{"dataset": "rendered solids tumbling over patterned floors", "image_size": 32, "mlp_ratio": 4, "fused_qkv": false, "bias": "none", "qk_norm": false, "residual_init": "zero_last", "one_sided": true, "adamw_lr_other_params": 0.00074, "ema_decay": 0.995, "steps": 40000, "warmup_steps": 2000, "weight_decay": 0.0}
Rows from block 2 of a small image classifier, named by matrix and row number. Rows with one number belong to one neuron. Each number is 128 + 32 x the weight over its row's rms, rounded and kept within 0 to 255. All counts start at 0. After the name is the row's rms in percent of the matrix's.
After each neuron's rows are labels from the 100 images, of 14976, where the neuron reaches its highest value: "place" is the part of the image that holds the peak; "top examples" is what is common among them. Only what is clearly more common there than usual is listed. The data: rendered solids tumbling over patterned floors.
# fc1: MLP up (model.blocks.2.mlp.fc1.weight, 768x192), inputs 96-191
# fc2: MLP down (model.blocks.2.mlp.fc2.weight, 192x768, transposed), outputs 96-191

fc1.631 116 [128 128 144 127 128 106 131 128 128 129 128 127 128 127 128 128 133 179 128 128 128 129 128 128 130 128 128 127 130 129 130 121 127 124 128 128   0 124 128 128 128 128 127 128 181 128 140 128 127 108 128 128 128 129 255 128 130 124 127 126 128 134 128 127 128 128 128 130 126 126 127 128 128 157 128 116 147 124 130 127 128 128 129 128 128 131 121 128 141 128 113 125 117 128 128 128]
fc2.631 195 [128 128 128 128 128 129 128 127 128 128 128 128 128 128 128 128 128 128 128 128 128 128 128 128 109 128 128 124 128 127 128   0 128 128 128 129 242 124 127 128 128 128 128 128 128 125 130 126 167 131 128 128 128 128   0 130 128 121 128 130 128 127 127 128 129 128 128 131 128 128 129 128 128 126 128 128 125 124 128 122 128 128 128 128 128 127 129 128 128 128 128 128 128 128 129 128]
place: top centre
top examples: count: one; its colour: orange

fc1.621 042 [134 128 128  98 134 130 129 135 129 127 128 128 138 128 128 139 128 128 125  80 124 128 128 127  64 114 115 143 101 129 130 130 128 114 128 128 111 128 255 128 127 128 128 132 171 131 128 136 135 128 142 128 131 134 127 255 129 234 129 161 132 119 128 135 126 128 130 109 128 133 128 128 130 128 129 128 130 129 125 128 128 117 120 157 126 228 128 128 146 129 128 127 128 128 128 128]
fc2.621 135 [128 129 128 128 128 128 129 128 128 127 127 128 129 130 128 127 128 135 128 120 128 128 127 128 129 128 125 124 131 128 118 128 130 120 128 128 129 122 128 128 128 128 128 128 125 128 128 128 115 207 123 128 129 127 128   0 128 128 127 128 128 116 135 128 128 128 128 129 128 127 127 128 124 128 128 128 121 127 128 128 128 117 127 126 128 128 127 130 148 128 130 128 125 128 128 126]
place: top left
top examples: chain link

fc1.295 034 [126 128 160 119 129 122 128 138 128 126 130 127 124 128 127 128 140 131 127 126 125 128 127 129 174 128 123 125 128 134 127 128 126 132 139 125 127 129 128 128 129 130 137 137 137 174 127 128 135 129 132 128  93 128 127 129 137 128 129 128 128 124 126 128 148 127 133 207 118 133 128 128 128 129 128 113 117 128 127 129 184 126 129 127 144 131 128 128 128 128  12 110 130 122 128 127]
fc2.295 035 [129 128 128 127   0 128 121 121 128 123 127 128 131 119 131 128 133 130 156 139 163 128 151 141 126 141 128 128 131 128 127 111 137 127 136 129   0 130 119 129 128 130 128 128 131 128  76 128 136 130  91 128  79 122 127 128 128 130 148 147 127 108 126 128 128 130 128 128 128 128 129 134 128 113 128 129 128 128  41 128 127 121 131 128 128 146 124 123 128 134 129 128 131 130 126 125]
place: top right
top examples: chain link

fc1.432 075 [128 108 128 128 128 116 147 129 128 128 128 134 128 129 127 122 116 133 152 131 128 123 128 128 119 128 110 128 128 129 131 119 129 106 127 128 131 127 127 128 130 128 133 126 116 128 107 108 131 127 132 128 127 129 129 118 148 126 128 128 128 128 126 128 134 128 127 128 128 126 129 128 128 136 129 127 128 128 128 128 128 128 138 129 132 128 126 147 127 128 140 124 128 130 128 128]
fc2.432 151 [128 129 128 121 128 173 128 128 128 129 128 128 130 128 128 127 128 128 132 128 128 133 128 126 127 128 128 128 128 120 129 128 127 128 111 128 128 128 128 128 128 128 125 128 128 128 176 128 128 128 128 128 128 128 183 128 128 255 128 127 211 128 128 128 128 128 128 128 127 128 128 128 128 128 128 129 128 110 125 124 128 128 128 128 128 129 128 128 126 128 128 128 128 128 128 128]
place: top right; top left
top examples: blue object; its colour: blue

fc1.574 091 [136 127 122 129 128 128 128 128 128 121 128 129 155 128 128 255 120 127 136 127 128 129 130 128  48 128 128 130 127 132 128 135 129 126 127 128 128 129 242 125 128 128 127 128 129 121 129 128  47 128 128 128 126 128 128 124 128 190 128 142 133 128 128 126 128 128 129 110 139 128 128 128 127 106 128 125 128 123 128 128 126 128 126 101  18 132 129 128 128 128 138 125 128 128 127 115]
fc2.574 140 [126 129 255 128 128 129 124 128 128 128 128 128 128 128 128 153  74 128 131  77 126 128 128 128 130 128 167 127 128 128 128 128 128 128 128 129 121 128 128 131 128 129 132 129 103 128 128 124 122 128 128 128 128 129 128 131 127 128 128  30 128 129 128 128 128 128 128  23 128 130 127 128 128 128 128 127 122 128 135 128 122 129 128 255 128 129 127  84 139 128 126 127 128 128 128 128]
place: middle right
top examples: cube frame

fc1.713 139 [126 128 128 129 128 106 128 232 128 130 130 128 129 128 128 130 129 131 127 139 124 190 128 128 128 128 125 128 128 128 126 120 128 136 128 128 128 130 133 128 128 125 205 128 117 129 128 128 131 133 128 128 127 128 128 133 128 156 128 128 133 130 126 128 130 128 131 120 125 116 128 128 128 127 128 128 128 128 128 128 103 128 143 157 126 127 129 131 128 128 128 133 128 128 130 128]
fc2.713 320 [118 128 128 128 128 128 130  34 128 128 132 128 128 128 128 128 128 128 128 129 107   0 130 128 128 128 128 130 132 128 127 128 128 128 128 128 128 129 128 126 128 128 128 128 129 128 128 117 128 128 128 128 128 128 127 130 128 128 134 128 127 128 128 128 128 128 128 128 128 122 127 128 128 128 128 128 128 129 128 129 149 128 128 100 145 128 128 128 123 128 128 128 156 128 128 128]
place: bottom centre
top examples: count: one

fc1.160 122 [128 128 128 114 152 127 128 122 128 126 130 128 128 128 128 128 128 152 231 128 128 131 128 128 128 128 128 128 130 132 128 135 133 128 128 128  73 131 128 127 128 129 117 129 119 128 128 160 230 126 114 128 128 128 127 124 128 255 118 129 153 116 128 130 124 128 129 140 128 128 128 128 128 132 128 134 131 128 130 128 125 128 135 130 132 128 128 122 128 128 128 128  24 128 128 128]
fc2.160 100 [127 145 127 127 128 128 128  99 128 128 128 124 166 128 128 124 137   0 121 128 124 128 119 101 130 139 176 128 132 129 128 128 128 123 130 128 129 127 117 128 128 122 255 128 172 157 121 131 128 128 128 128 128 130 128 128 143 121 128 151 128 128 128 128 128 128 128 128 105 110 125 128 128 128 128 129 158 109 128 119 127 130 122 128 128 124 128 129 128 128 127 126  56 129 128 129]
place: bottom centre
top examples: light from behind the scene

fc1.369 112 [129 128 120 128 127 130 128 127 128 128 121 128 128 128 128 127 128 161 119 128 128 128 128 128 156 128 128 128 127 145 128 129 128  92 130 128 127 127 126 126 128 129 128 128 128 128 128 131 130 136 128 128 128 128 128 128 120 134 128 128 128 128 128 127 128 128 128 131 128 127 128 127 128 128 127 132 111  96 128 124 128 128 107 129 127 131 128  95 127 129 125 128 140 128 135 128]
fc2.369 099 [130 128 133 128 128   0 129 128 128 128 128 131 128 129 128 119  79 173 128 129 116 130 129 125 129 124 129 129 123 125 128 129 129 128 128 126 143 122 126 131 128 202 136 128 127 127 129 128 110 129 128 128 130 128 129 128 131 129 131 125 128 126 128 128 128 131 127 130 128 124 129 129 128 129 128 128 128 129 128 126 125 126 127 129 128 128 122 128 127 129 128 128 126 130 128 128]
place: top left
top examples: blue object; its colour: blue

fc1.78 189 [128 128 128 141 127 128 134 128 128 128 127 128 127 128 128 128 127 128 129 106 130 128 127 128 128  73 128 133 128 127 128 130 128  98 128 128 128 128 128 128 128 127 129 128 128 127 116 105 128 128 128 128 128 128 130 177 126 128 130 128 127 160 128 129 128 128 128 129 122 128 128 128 128 126 128 128 128 125 128 128 128 129 147 128 130 127 128 125 130 128 148 129 128 128 128 124]
fc2.78 104 [128 129 128 125 128 128 128 128 128 128 128 128   0 128 128 128 128 128 127 128 128 128 128 128 128 128 128 128 127 128 128 128 128 128 128 128 128 128 128 128 128 128 130 128 128 128 128 128 128 125 128 128 128 128 128 128 128 128 128 129 147 127 128 128 129 128 128 127 128 128 128 128 128 127 128 128 128 128 128 127 128 128 128 127 182 128 128 149 128 128 127 126 120 128 127 128]
place: centre
top examples: yellow object; count: four; its colour: yellow

fc1.586 008 [127 184 125 123 133 127 137 125 128 132 129 125  62 128 128 118 135 103 144 126 115 120 128 128 129 151 122 128 127 123 146 134 128   0 136 123 128 128 150 129 129 130 138 128 116 139 107  97 129 145 129 125  13 129 131 136 127 106 128 164 110 136  77 151  93 146 144 153 133 135 130 128 138 149 128 151 124 153 122 112 128 160 104 120 128 119 137 133 144 128 133 124 132 130 106 131]
fc2.586 007 [151 132 128 108 131 132 106 134 128 118 129 110 104 128 116 125 119 121 104 128 140 148 126 128 128 128 121 128 147 128 137 123 129 126 123 147 134 133 129 166 127 128 131 128 255 135 131  92  87 123 108 128  27 115  84 109 127 138 128 133 136  65 131 131 128 128 173 130 128 194 137 144 121 113 178 128 178  99 128  91 108 128 125 128 121 107 152 126 122 102 110 128 133 127 128 111]
place: centre; middle left
top examples: black object

fc1.18 223 [128 128 128 128 128 131 129 127 128 128 128 129 128 125 128 128 134 132 128 128 127 128 128 128 128 158 128 129 128 127 127 144 128 135 128 128 127 128 128 128 128 128 127 128 128 128 133 128 128 128 128 128 128 128 127 136 127 127 128 128 128 128 128 130 127 128 128 128 128 127 128 128 128 128 127 128 126 128 128 129 128 129 128 128 128 121 128 128 128 128 127 128 128 128 128 128]
fc2.18 049 [126 140 132 255 129 126 131 127 128 135 124 129 131 126 128 128 128 127 128 176 119 127 128 129 128   0  76 128 129 125 128 128 131 127 128 129 128 135 128 128 128 128 127 128 126 128 127 128 127 129 128 128 128 128 117 128 108 128 128 127 128 128 127 123 152 128 129 141 128 128 127 128 128 131 128 126 128 121 128 127 126 128 149 128 128 138 128 135 128 128 129 138 128 128 129 128]
place: middle left
top examples: sphere

fc1.767 075 [128 127 129 128 128 139 129 128 128 128 128 128 126 133 128 127 210 152 128 129 125 128 131 128   0 124 131 128 126 128 128 128 128 124 128 128 128 128 247 128 128 128 128 128 129 134 127 128  94 111 128 128 128 128 128 171 128 133  97 115 128  99 128 128 136 128 130 126 139 128 128 128 128 132 134 128 129 149 128 128 128 128 127 167 126 147 128 127 148 128 222 128 127 126 131 130]
fc2.767 089 [128 130 128 126 128  67 128 128 128 128 140 128 128 129 128 128  80 134 132 130 127 130 128 130 145 128 128 128 128 128 127 128 128 128 125 128 129 127 130 128 128 128 128 128  97 129 128 128 124 128 128 128 128 128 130   0 128 128 127   0 128 128 135 128 127 128 128 127 128 128 128 128 128 129 128 115 128 128 128 128 128 131 128 128 128 128 128 127 135 128 127 128 124 128 127 126]
place: top centre
top examples: red object

fc1.352 009 [125 132 134 111 121 128 126 128 128 203 129 120  68 125 128 111 126 128 130 125 128 131 128 128 131 126 130   0 118 129 157 166 129 128 125 127 136 161 122 128 128  96  42 128 104 164 107 138 136 181 123 125 190 128 129  57 148 138 128 143 127 128 122 134 122 143 103 246 127 131 137 128 126 124 104 133 140 130 122 131 127 126 130 170 128  88 124 128 129 135  92 124 127 176 111 129]
fc2.352 008 [116  54 123 139 114 128 125 135 126 129 135 147 132 128 122 127 139 161 131  93 169 124 128 124 128 140 129 143 131 117 142 131 255 131  63 120 130 162  80 124 137 127 159 129 128 138 128 131 129 154 129 129 127 158 129 128 128 127 134 125 131  95 129 129 128 128 129 140 130 128 125 128 128 127 128 128 126 127 102 134 124 125 128 125 127 126 118 141 128 127 128 127 141 133 131 114]
place: top left
top examples: white object

fc1.668 058 [128 137 125 185 115 158 113 128 128 130 106 127 123 128 128 125 127 127  98 115 124 119 128 128 219 195 111 128 136 128 128 117 134 161 128 137 131 127 154 128 128   0 128 128 104 127  57 124 255 127 128 128 128 127 131  93 127 128 127 121 127 140 127 136 145 128 131 127 128 100 127 128 128 127 128 128   0 128 128 128 122 128 127 143 128 125 128 129 128 128 114 128 133 127 179 128]
fc2.668 080 [126 129 128 128 101 128 128 128 127 129 127 128 128 127 130 227 128 129 128 128 127 127 129 125 123 128  68 128 128 118 128 128 129 128 128 128   0 130 142 127 128 214 128 128 126 123 129 128 113 121 128 128 128 129 136 128 128 128 128 128 168 108 128 128 128 128 128 128 128 129 128 128 127 128 128 128 255 129 115 128 125 128 127 128 128 128 128 128 128 128 128 128 127 128 128 128]
place: middle left
top examples: white object; its colour: white

fc1.503 129 [128 128 128  96 155 126 128  88 128 129 130 128 127 128 128 111  77 128 255 129 128 128 126 128 128 128 129 128 138 140 129 128 128 127 128 128 129 128 128 129 128 157 125 128 128 127 125 134 135 129 128 128 127 128 128 128 120 131 128 128 128 128 128 129 125 128 128 130 127 127 128 128 129 128 128 130 138 129 129 128 128 128 134 129 105 128 128 126 128 129 128 128 132 128 165 128]
fc2.503 113 [127 128 128 127 128 129 128 130 128 128 128 128 128 121 128 128 128 120 112 128 128 128 128 106 128 142 129 127 128 128 128 128 128 128 128 128 128 128 129 129 128 128 145 128 131 128 126 130 128 128 128 128 128 128 128 131 128 131 129 130 128 128 127 128 131 128 128 128 125 128 128 128 126 128 128 132 248 127 128 128 128 145 146 128 129 128 129 128 127 128 128 129 128 130 129 128]
place: bottom centre
top examples: light from behind the scene

fc1.16 013 [125 131 128 128 151 128 128 128 127 128 128 128 128 130 129 130 126 138 172 134 125 128  99 128  94 131 130   0 142 128 128 200 127 128 158 111 126 108 128 129 126 110 118 128 128 132 127 105 139 147 159 127 136 127 129  87  98 135 127 158 129 127 106 145 131 128 125   0 144 133 128 128 119 132 121 131 128 129 128 124 128 128 130 128 130 128 128 133 128 128 124 128 129 154 101 128]
fc2.16 011 [120 100 124 129 128 122  69 147 127  93 135 121 128 129 126 120 127 202 126 125 142 124 153  94  97 127 130 253 127 126 129 131 200 122 125 128 125 109 120 127 125 136 173 128 129 129 143 128 131 128 100 139 130 168 151 151   9 128 128 127 207 128 129 128 128 131 128 129 130 128 128 128 130 118 127 129 130 148 100 127 158 127 126  92 129 127  49 125 156 129 127 185 128 126 128 129]
place: top centre
top examples: green object; its colour: green

fc1.91 047 [156 128 120  66  77 128 129 201 128 117 162 128 169 134 129 154 128 129 131 128 126 124 128 128 202 128 130 128 104 128 128  86 130 128 128 116 107 128 128 167 130 118 128 128 153 134 127 126 128  10 128 128 135 129 128 128 135 161 125 180 128  39 128 128 127 128 126 128 128 129 128 128 128 129 128 112  50 146  89 122 128 128 129 128 124 126 132 131 128 125 128 126 175 126 128 128]
fc2.91 142 [129 128 128 127 128 128 128  62 128 127 128 128 128 128 128 128 128 129 146 135 128 244 128 128 127 128 128 128 128 127 128 128 128 129 128 127 128 128 127 128 128 127 128 128 135 129 128 128 128 128 128 129 127 128 128 128 154 127 127   0 128 128 128 128 128 128 128 125 129 128 128 128 127 128 128 128 128 128 127 124 128 128 138 128 128 128 128 162 128 128 128 128 128 128 128 128]
place: top left; top centre
top examples: black object; its colour: black

fc1.381 010 [ 88 114 128 118 131 127 126 128 128 131 133 128 128  97 127 149 133 135 122 159 149 128 126 128 123 137 128 124 114 127 114 131 111 126 122 127 127 140 133 144 128 128 135 128 145 128 128 134 127  57 147 130 123 128 111 115 132 128 139 105 128 128 128 128   0 124 134 128 128 142 125 129 132  94 129 131 126 117 108 112 134 122 136 147 134 135 130 136 128 107 130 126 127 128 141 128]
fc2.381 012 [112 132 148 192 155 131 123 129 128 133 132 121 120 128 126  92 113  81 128 131  91  46  62  92 114 118 128 149  83 154 136  69 139 128  65  90 131 134 150 146 132 193 133 129 148 126 132 111 112 147 139 130 106 130 119 108 127 162 129 153 133 120 128 128 143 131 132 134 124 128 131 128 128 115 128 130 127 119 126 126 149 123 156 255 128 115 126  90 190 125 135 114 128 129 128 128]
place: top right; top centre
top examples: spring

fc1.756 094 [128 129 126 120 128 227 130 126 128 134 129 128 108 129 128 126 143 128 128 126 130 128 130 128 128 128 128 128 142 128 128 128 128 128 127 128 115 128 112 128 128 171 128 127 128 127 136 128 229 149 135 128 129 129 128 128 124 103  61 129 128 127 128 129 122 128 128 135 128 128 128 128 128 128 127 128 127 130 121 127 128 129 128 133 125 127 128 128 130 128 114 120 132 130 128 128]
fc2.756 112 [130 128 128 128 128 127 128 128 128 126 128 128 202 128 128 128 127 128 128 128 127 128 128 128 119 128 153 127 128 124 128 128 129 133 128 128 128 128 128 128 126  42 162 128 128 128 128 128 129 128 128 129 128 128 125 129 129 128 214 128 128 128 128 128 128 128 128 128 128 117 128 128 131 128 128 128 128 213 128 128 128 129 128 102 128   0 125 128 144 128 128 128 128 128 124 128]
place: centre
top examples: torus

fc1.699 166 [128 128 127 171 126 127 128 127 127 128 128 127 136 128 128 128 123 128 128 128 129 128 126 128 128 128 128 138 128 128 128 131 127  86 128 128 128 128 128 128 128 159 128 128 127 108 128 129 132 121 128 128 128 127 128 133 128 131 164 128 127 160 128 130 128 128 128 128 106 128 128 128 128 128 128 150 146 128 128 128 128 128 131 128 127 129 125 128 123 128 128 130 128 128 127 129]
fc2.699 110 [128 129 128 127 117 131 128 172 127 128 128 130   0 128 128 128 128 130 128 131 130 173 129 129 129 127 128 133 132 125 128  65 129 128 130 128 119 124 127 128 128 128 128 128 138 123 128 128 128 108 129 128 126 128 128 128 128 126 126 126 131 128 129 128 228 128 128 128 128 128 140 130 128 128 128 128 128 121 128 126 127 128 187  57 160 134 128 112 124 128 113 128 128 134 128 128]
place: centre; middle right
top examples: light from behind the camera; white object; its colour: white

fc1.289 083 [131 126 131 130 128 134 128 128 128 126 129 128 255 128 131 128 128 127 128 124 127 126 128 128 124 131 128 127 128 135 128 129 130 127 129 128 130 128 127 128 131 132   0 127  89 129 133 126 128 128 128 128 129 132 128 128 128 128 253 138 131 127 128 121 128 128 127 128 130 137 127 128 128 128 130 130 139 145 122 128 129 139 127 127 132 127 128 128 155 128 125 127 127 128 128 128]
fc2.289 063 [128 130 128 128   5 138 128 140 128 129 128 128 128 128 128 128 128 130 128 128 128 136 128 130 129 128 128 126 127 127 128 127 153 128 126 208  89 132 128 125 128 128 137 128 128 134 127 127   0 128 128 128 128 128 151 129 128 128 128   6 129 128 128 128 128 127 128 115 131 127 128 128 128 128 128 146 119 126 128 124 128 128 122 113 128 142 130 132 121 128 127 127  41 130 128 120]
place: bottom left
top examples: light from behind the scene; count: four

fc1.688 076 [128 128   0 128 129 142 130 128 128 128 128 129 130 130 127 167 127  59 128 127 127 121 131 128 127 129 128 125 127 150 127 128 128 125 125 130   0 128 128 119 128 128 128 127 136 173 159 128 128 128 128 128 129 128 114 128 124 180 127 116 133  47 130 113 131 128 128  95 129 128 128 128 127 131 129 124 128 129 136 128 131 128 121 124 111 129 128 127 128 128 128 129 128 128 128 129]
fc2.688 078 [128 128 132 126 128 128 128 128 128 119 128 128 255 128 128  55 126 140 128  92 128 129 128 129 129 129 128 128 128 128 128 128 130 128 127 127 128 153 128 127 128 129 131 128 125 149 129 128 134 128 128 128 128 127 246 155 130 105 128 157 130 128 128 128 128 128 128 128 127 128 128 128 128 128 128 128 128 128 110 128 128 128 127 126 117 128 128 128 217 128 129 119 128 128 126 127]
place: middle right
top examples: chain link

fc1.231 006 [161 164 128 129  11 128 136 141 128 134 110 128   0 123 128 129 128 145 123 134 129 131 128 128 131 123  92   0  83 130 129 127 173 133 131 118 129 130 123 128 128 128  57 128 106 213  95 103 158 131 127 128 159 127 149 145 131 129 127 129 130  47 126 128  98 128 125 139 128 129 162 128 125  76 134 128 127 127 140 125 112 127 128 195  98 121 127 139 117 130 126 131 129 132 166 133]
fc2.231 006 [116 128  80 156 119 115 127  70 131 147 255 129 119  81 122 102 135 120 148 128 127 140  86 126 136 132 128 194 134 126 131 149 173 116 127 127  60 193 209  93 133 242 135 123 133 112 128 134 163 135 133 131 125 166 128 126 129 175 128 122 128  94 130 128 129  98 129 146 127 128 128 133 120 136 111 129 125 158 120 250 155 128 114 115 128 131 128 116 101 123 134 126 129 150 147 127]
place: top left
top examples: white object

fc1.752 089 [127 121 131 120 128 128 131 128 128 125 159 128 159 133 128 129 129 182 127 128  87 133 128 128 128 138 148 128 136 115 124 129 128 135 127 122 128 137 100 128 128 153 128 128 128 144 132   0 128 125 128 128 128 128 138 124 128 127 128 129 128 129 128 132 129 128 125 130 128 170 127 128 126 151 128 188 126 124 113 128 128 129 128 128 129 128 129  77 165 128 194 148  92 128  38 128]
fc2.752 139 [128 128 128 119 128 128 122 128 128 128 128 128 128 128 128 128 128 118 128 127 127 128 128 129 128 128 128 132 128 128 130 126 128 128 126 128 206 128 128 128 128 128 129 128 132 128  71 128 128 128 129 128 128 128 128 119 129 127 127 128 128 130 128 128 128 128 128 128 128 128 129 128 128 128 128 128 128 109 135 128 128 128 128 126 128 128 129 128 128 126 128 128 128 128 128 128]
place: top centre
top examples: black object

fc1.24 098 [132 129 128 160 127 129 123 128 128 128 128 131 255 125 128 125 128 135 125 128 131 130 123 128 128 128 128 111 128 128 134 128 128 128 128 128 121 125 136 127 128 132 128 128 128 128 114 127  94 128 133 128 128 129 134 128 128 128 130 125 128 128 127 137 125 128 128 142 126 128 128 128 132 127 128 128 125 118 128 127 172 128 128 118 129 119 128 126 130 127 136 128 126 128 132 128]
fc2.24 156 [126 128 129 128 128 128 128 132 128 128 126 129   0 128 128 128 128 129 126 128 124 128 134 128 128 128 128 126 128 128 128  98 129 129 129 128 118 129 128 128 128 128 128 128 128  65 128 128 125 155 123 128 135 129 127 209 128 128 128 128 152 128 128 128 128 128 128 128 128 127 128 128 128 128 128 125 129 128 128 128 127 128 128 128 126 129 127 128 128 128 128 128 127 128 128 128]
place: centre
top examples: white object

fc1.256 006 [128 207 122 111 100 122 135 133 128 184 105 129 122 134 138 126 137  77 128 171 118 146 133 128 126 255 106 136 127 127 118 137 128 128 128  96 122 111 128 132 128 144 158 128 130 132 131   0 128 123 129 128 135 137 125 127 126 126 161 126 128 127 126 115 128 128 128 110 151 144 128 128 134 107 127 128 125 186 171 120 134  95 153 128 123 141 124 128 126 134 124 165 161 129 148 130]
fc2.256 006 [122 116  52 127 112 154  98 155 126  88  86 124 114 211 154 130 119 168 133 106 206 255 168 159 125 126 128 128 144 109 124 129 147  88 127 130 110 153 128 183 128 155 226 111 124 128 117 128 141 123 126 130 125 128 146 128 128 142 168 101 128 146 128 128 190 129 127 166 129 143 136 117 130 127 129 127 128 107 122 121 124 128 114 128 128 113 125 206 166 128 129 128 128 128 119 255]
place: top centre
top examples: green object; teal object; its colour: green

fc1.205 060 [133 125 128 128 128 128 127 136 128 128 132 128 128 119 128 128  82 130 128 128 122 144 126 128  82 147 127 133 123 177 126 127 130 102 128 125  78 128 130 128 128 130 158 128 128 142 141 128 152 135 127 128 130 129 128 126 128 121 128 128 128 126 126 132 128 130 139 125 125 128 123 128 128  92 127 128   0 128 128 129 128 132 128 128 128 160 109 128 119 128 128 127 127 124 129 128]
fc2.205 134 [128 128 133 128 128  74 127 128 128 127 128 128 129 128 128 130  87 128 128 129 126 128 128 128 132 128 134 128 128 128 129  87 128 128 128 129 128 128 128 128 128 199 128 128 128 127 128 128 122 131 128 128 128 128 117 141 129 129 129 129 128 122 128 128 128 128 128 128 128 102 128 128 128 128 128 126 128 126 128 128 128 128 101 128 128 128 127 127 137 128 127 128 127 128 130 127]
place: top right
top examples: blue object; its colour: blue

fc1.534 098 [130 128 123 128 133 120 128 128 128 127 135 128 128 128 128 127 125 128  52 128 126 127 255 128 167 128 131 131 124 128 128 109 134 135 127 138 128   0 106 128 128 131 128 129 111 115 128 163 133 128 128 128 129 128 127 127 132 137 124 126 128 130 127 122 128 128 127 128 128 128 130 128 128 191 127 130 132 128 131 128 128 156 127 128 128 128 129 128 123 128 130 127  64 128 128 135]
fc2.534 065 [128 128 154 128 128 110 128 128 128 128 128 128 125 128 128 128 132 134 138 128 127   0   0 120 127 128 128 128 128 126 127 129 129 115 126 128 128 128 127 124 128 128 128 128 111 129 128 123 123 128 113 128 128 128 165 128 201 136  68 129 212 121 128 128 128 128 128 128 128 128 128 128 128 129 128 128 128 126 126 114 127 126 127 141 128 128 126 129 129 129 128 128 125 129 152 128]
place: top right
top examples: green object; light from behind the camera; count: four; its colour: green

fc1.545 322 [128 129 128 128 129 128 127 127 128 127 129 128 128 128 128 128 128 128 128 128 128 128 255 128 128 129 128 127 128 128 128 129 128 130 128 128 129   0 128 128 128 130 127 128 128 128 128 127 128 128 130 128 129 128 128 128 128 128 128 128 130 128 128 128 128 128 128 138 128 126 128 128 128 128 128 128 132 128 128 128 127 129 130 128 128 129 128 128 128 128 128 128 128 127 128 128]
fc2.545 078 [127 128 128 128 128 128 128 129 128 128 128 128 119 128 128 128 128 128 128 133 128 186 128 128 128 127 128 128 128 128 128   0 139 128 127 128 128 255 128 128 128 132 128 128 128 128 127 128 127 128 126 128 128 128 128 128 128 130 128 114 128 128 128 128 128 129 130 128 126 128 128 128 128 146 128 128 128 123 129 128 120 120 125 128 128 127 128 128 134 128 127 128 128 130 128 128]
place: top centre
top examples: green object; light from behind the camera; count: four

fc1.745 056 [128 100 128 125 128 118 133 135 128 127 128 128 126 128 128 128 206 119 128 130 128 104 128 128 255 126 129 128 128 126 128 137 123 128 128 128 131 128 113 134 134 121 126 127 128 122 130 128 126 112 130 134 128 130  53 126 129 161 169 255 115 130 128 130 128 128 128 128 142 128 130 128 128  97 131 128 147 120 132 128 128 147 101 140 128 133 128 128 122 128 128 128 128 130 128 129]
fc2.745 117 [127 128 128 126 128 128 128 128 128 128 128 128 129 128 128 128 128 129 132 128 128 128 128 128   0 128 128 128 128 127 128 128 128 128 128 128 130 129 255 128 128 128 128 128 128 128 128 128 127 128 128 129 128 128 128 129 120 128 128   0 126 128 128 128 121 128 128 127 128 128 128 128 128 128 128 128 128 128 128 127 127 128 131 128 128 128 128 127 141 128 128 128 117 128 128 128]
place: top left
top examples: red object; its colour: red